Weights of a small image denoising model: norm groupnorm.
Rows from block 5 of a small image denoising model, named by matrix and row number. Rows with one number belong to one channel. Each number is 128 + 24 x the weight over its row's rms, rounded and kept within 0 to 255. All counts start at 0. Numbers have three digits each.
After each channel's rows are labels from the 100 images, of 14976, where the channel reaches its highest value: "patch colour" is the nearest of a few named colours to the mean colour under the peak; "lies over" is the class under the peak. Only what is clearly more common there than usual is listed. The data: dashed paths with two dots that lie on the same path or on different ones. In brackets: how many of the 100, against the usual share in percent.
# convs0: first 3x3 conv (model.enc.1.2.convs.0.weight, 128x128x3x3, each kernel summed), inputs 0-63
# convs1: second 3x3 conv (model.enc.1.2.convs.1.weight, 128x128x3x3, transposed, each kernel summed), outputs 0-63

convs0.106:090128142098118075148164144099085132117143153135155123124137136115139118057140099146107129121126130109123153108141142132161149126132130135173099121161119120106124124124122080148113119151142142
convs1.106:113136111137112094134138104141084122097116096131100094164156135113101129128115096086098131140096116100121130152121115106085155121104109149075090147129109115146134081136152152109151080149104119
patch colour: white (70 vs 0.8)
lies over: dot (72 vs 1)

convs0.78:114116095085167080089153123143098148092111115117138141131154153130138124102121140166163167108111115114192159099127156113144145125121151133132150151119129089118079129105092149161099113084121134
convs1.78:114118122078101088107133119119102139109127147144147150126114158110141116098100116144108131130094139084132162084120116114114121105095084114066140165109134085145145124153155132140166142112146147
patch colour: white (83 vs 0.8)
lies over: dot (89 vs 1)

convs0.96:159125139103140102097139137134079093115146134102167136119100066145134117113134114162123140149052159121182145086135113105149096128131096114139148099148100149128134153089107085091107066148079141
convs1.96:121118151127119100132087071112137062089101102148143117092126143132107132126165117108133134128062126087127135147133082139125116130133100112126106151132151144119078114104147143098093129147122140
patch colour: white (66 vs 0.8)
lies over: dot (70 vs 1)

convs0.99:165077137141121128166154177086123098119147114135124138141120126156131145124101112153080138146059099128141093137134102126151126134133122161148112116140111110119119104123123126122135148093141155
convs1.99:157149148107152094127118128141144120111113118139123129124132118147101107119185135097137111114081142164110116161157111155107115160136132148140122123144144152116061135114150137133088080152103110
patch colour: white (67 vs 0.8)
lies over: dot (68 vs 1)

convs0.25:103122132081131153141118122148110150146119086115158147101036156143151151135126115118131072126116103111091119129141088097146138078141146132137150098106131135133156152119112099121136150091153163
convs1.25:130138166105130121155124150127133091144187138120140141113124093132115139127120115140156097118158150108140102106127135116129150150114101161166173120152141125175125141144125039120143131152138111
patch colour: grey (50 vs 12.6)
lies over: short path (29 vs 3.2)

convs0.125:112145145117141111126157142161036121134135159107135131192133102086130159088126070147113140128111133163137183148104136178143094113121135127139112159137111118126137145097153134136094143121119114
convs1.125:135156093119082103120110102120089093105131113152107086143134136112112137140138119063121134142099131063137152149142146129114142142118085153137073141121109125127127087129125154108147117151101132
patch colour: white (54 vs 0.8); grey (41 vs 12.6)
lies over: dot (62 vs 1)

convs0.62:120111119125141123113105182116086117109136141107119193136088082129127155114102102125107115119169105105136165112088100133159101089123158127139156119152152136109121156108137118141120142093105101
convs1.62:132114101082091120117078094104127121099109114135137094158114139146119116143117084070132112140093095106132130145147150117119117105112105118120090137132165105151126122113109184101132135133105137
patch colour: grey (73 vs 12.6)
lies over: short path (31 vs 3.2)

convs0.119:047122166133105117116086119154119117138105142123117117122105119114118156112090120123103128133111109146155131114103148115153157130098109144101112142123164130133144096135122126136144156101171166
convs1.119:080098121110162099097166161114120090094134115091136156144136101143108138114153121155107099124097104090123112149125097136077137126168137112139154114106085117124076138143109118137121145138120080
patch colour: grey (95 vs 12.6)
lies over: long path (57 vs 2.9)

convs0.60:183165104157127072125128142128138141127082145136126085157147106161096145140118148141175152151155123113148113113159115165130122191132110136147133146144118144154129132127162151132110123183090121
convs1.60:120147155144092159103121105124099133065101094159142135109141092112144092098110116113116127115097135146137161127145111139161095115108108146159139092146134090095151093103106090128156119154164130
patch colour: grey (85 vs 12.6)
lies over: long path (45 vs 2.9); short path (28 vs 3.2)

convs0.53:117135140150130122132080133136142102144145127098111123127116087100138131110136174140109130132142143121129141110146137127146123147130120071103114153138098158156103090097108128114145118152131147
convs1.53:106108119146154119121134126144139101148055111098118142111133127126123127126147123124138144074117100152126107148082097104111132134148108107124157087145153150074136133113108131167129112154119102
patch colour: grey (84 vs 12.6)
lies over: long path (55 vs 2.9)

convs0.121:072148114165147127132086153163132137124128135114097127125127113113135127110153106138075130128123133114114132142131168140147102087117135144105098153154136119141109135127161136144109149136174097
convs1.121:041139141116128106148100102114131125160084109164117113146157129155136121125085137066213163126156117140153115138076116079119123126133130152109122130139148154089124108161115133131134133143146146
patch colour: grey (71 vs 12.6)
lies over: long path (32 vs 2.9)

convs0.36:119097111101126147110110095098154074155131071130148124134137092114120145097087163122144125139056125149115146121068149103109136146141135133107129119119138124151117095165115101120140151123145116
convs1.36:083097110176141098117111142125135058143101173126120118121090157148162126122154132118128140109032083132102122164142115127129115126140135064103145118124144132140074146157085145127131133124138101
patch colour: grey (62 vs 12.6)
lies over: long path (29 vs 2.9)

convs0.3:156119127099096135137160134127114123156111130151141106107123121106103159117136125149081122141118139139163158127145099128147176108148123159151095112184104132136125104100104087121154153106161142
convs1.3:105125143142117112116138126109151128137090184170119092084157131112144091107117104094153155148173116133140139154133098099142138131111074102087128131123139117118151123148116131126129119171141138
patch colour: grey (72 vs 12.6)
lies over: long path (55 vs 2.9)

convs0.110:116132116127110140122147122118115102125119112148150127125131135132088151075089109127110093109155119109062122090083103112144122146129106137138148139149124140125145146139145112145118127149139163
convs1.110:081123139101130096130131138127138055108156150128125133139141129111042089140136161148141110153124153120086165138159161120150173153125081150148147138129127122131116117128151095130171112125140091
patch colour: grey (99 vs 12.6)
lies over: short path (68 vs 3.2)

convs0.2:158117116161104175138060166094124133138143093115129099139113107121155179145106151133127144123143176117157188106068084098146148108106115118105126134170125125132143110132144124155112093104159150
convs1.2:101110123093150103138104143125133113134083131119154124096105165128059110112151136088135103139076093119129110113144135110135092141119091106119148113109096098139065108138084175097132134120140105
patch colour: grey (71 vs 12.6)
lies over: long path (32 vs 2.9); dot (25 vs 1)

convs0.9:145073149116167163142150128156107098113081128164110127120124106153172134074109103168116152172132178140155158110136133125146134106108132100068148134149124133138162123126158121118094143076122148
convs1.9:159103117139098144141107092123122059122140105092136134086115149095118117110132135116107146111127143097127125151119126125082135132102106117130078125120118154125102116119133145111117103114097145
patch colour: grey (59 vs 12.6); white (34 vs 0.8)
lies over: dot (58 vs 1)

convs0.65:122124094143121145135140133124095085126116133130127136135106151089114130101098111117111128118049169125142138141149104128141115131118130159098128164094098157129135154104157142099120156108179102
convs1.65:169102107085090062144146128138118099156112112106127133123160145083118176132120119091118138140129096163158162090134155159112137127139159125120091163157134094125135138116155119158144120140100157
patch colour: grey (82 vs 12.6)
lies over: long path (29 vs 2.9)

convs0.54:165118133119142146151141176130158069069093103159127120115145123124183106091068116131118156132091155133171142089123122131137146108105171110094144113143125109134094147130146102128096151090134115
convs1.54:134112123120111127136095121132125071106114132089150144095102149108171091086118141134103148130112107107128132134125095134124095124091103112099152128118146114108094160137113141091116136121126143
patch colour: white (75 vs 0.8)
lies over: dot (86 vs 1)

convs0.42:116149071158127112095104138136136108120109096136133110155100094117079129116108097116153135132125138135133114109099152151157113066116119123094132120166110134121095139128162110150148091106117146
convs1.42:092125140159165118149137123119134066130112123107118125143156116130108106138131146119120123101129079145133102147142110101114091172146158156133105131094144087092097102171120168113094112142132097
patch colour: grey (87 vs 12.6)
lies over: long path (45 vs 2.9)

convs0.85:157111143131148096103103178111109159165108122138136140101079146151125144139139096173138122113133104133117122139155115149120097076120121118052151136151140131134109143128170078158129140072115123
convs1.85:133095128101093130106113084095109135156147096146114109138084164118118132149126107093139116106146095103119119153106153120100150081144118107122107136144087120121097109126091167140129121062141147
patch colour: white (61 vs 0.8); grey (39 vs 12.6)
lies over: dot (85 vs 1)

convs0.126:133060137096145131172114160097135152100122120118120125133133157122097171078104097167139155109115098089176148095092091112133127109108160127155140117125137106108124119128157135122116141118160147
convs1.126:140098131133083169111120114104128115146087134137147119099116155115118097130154133109095119117076058137158090152134120128079149133100093106095113145135098117134143138130064163110135111143143142
patch colour: white (82 vs 0.8)
lies over: dot (82 vs 1)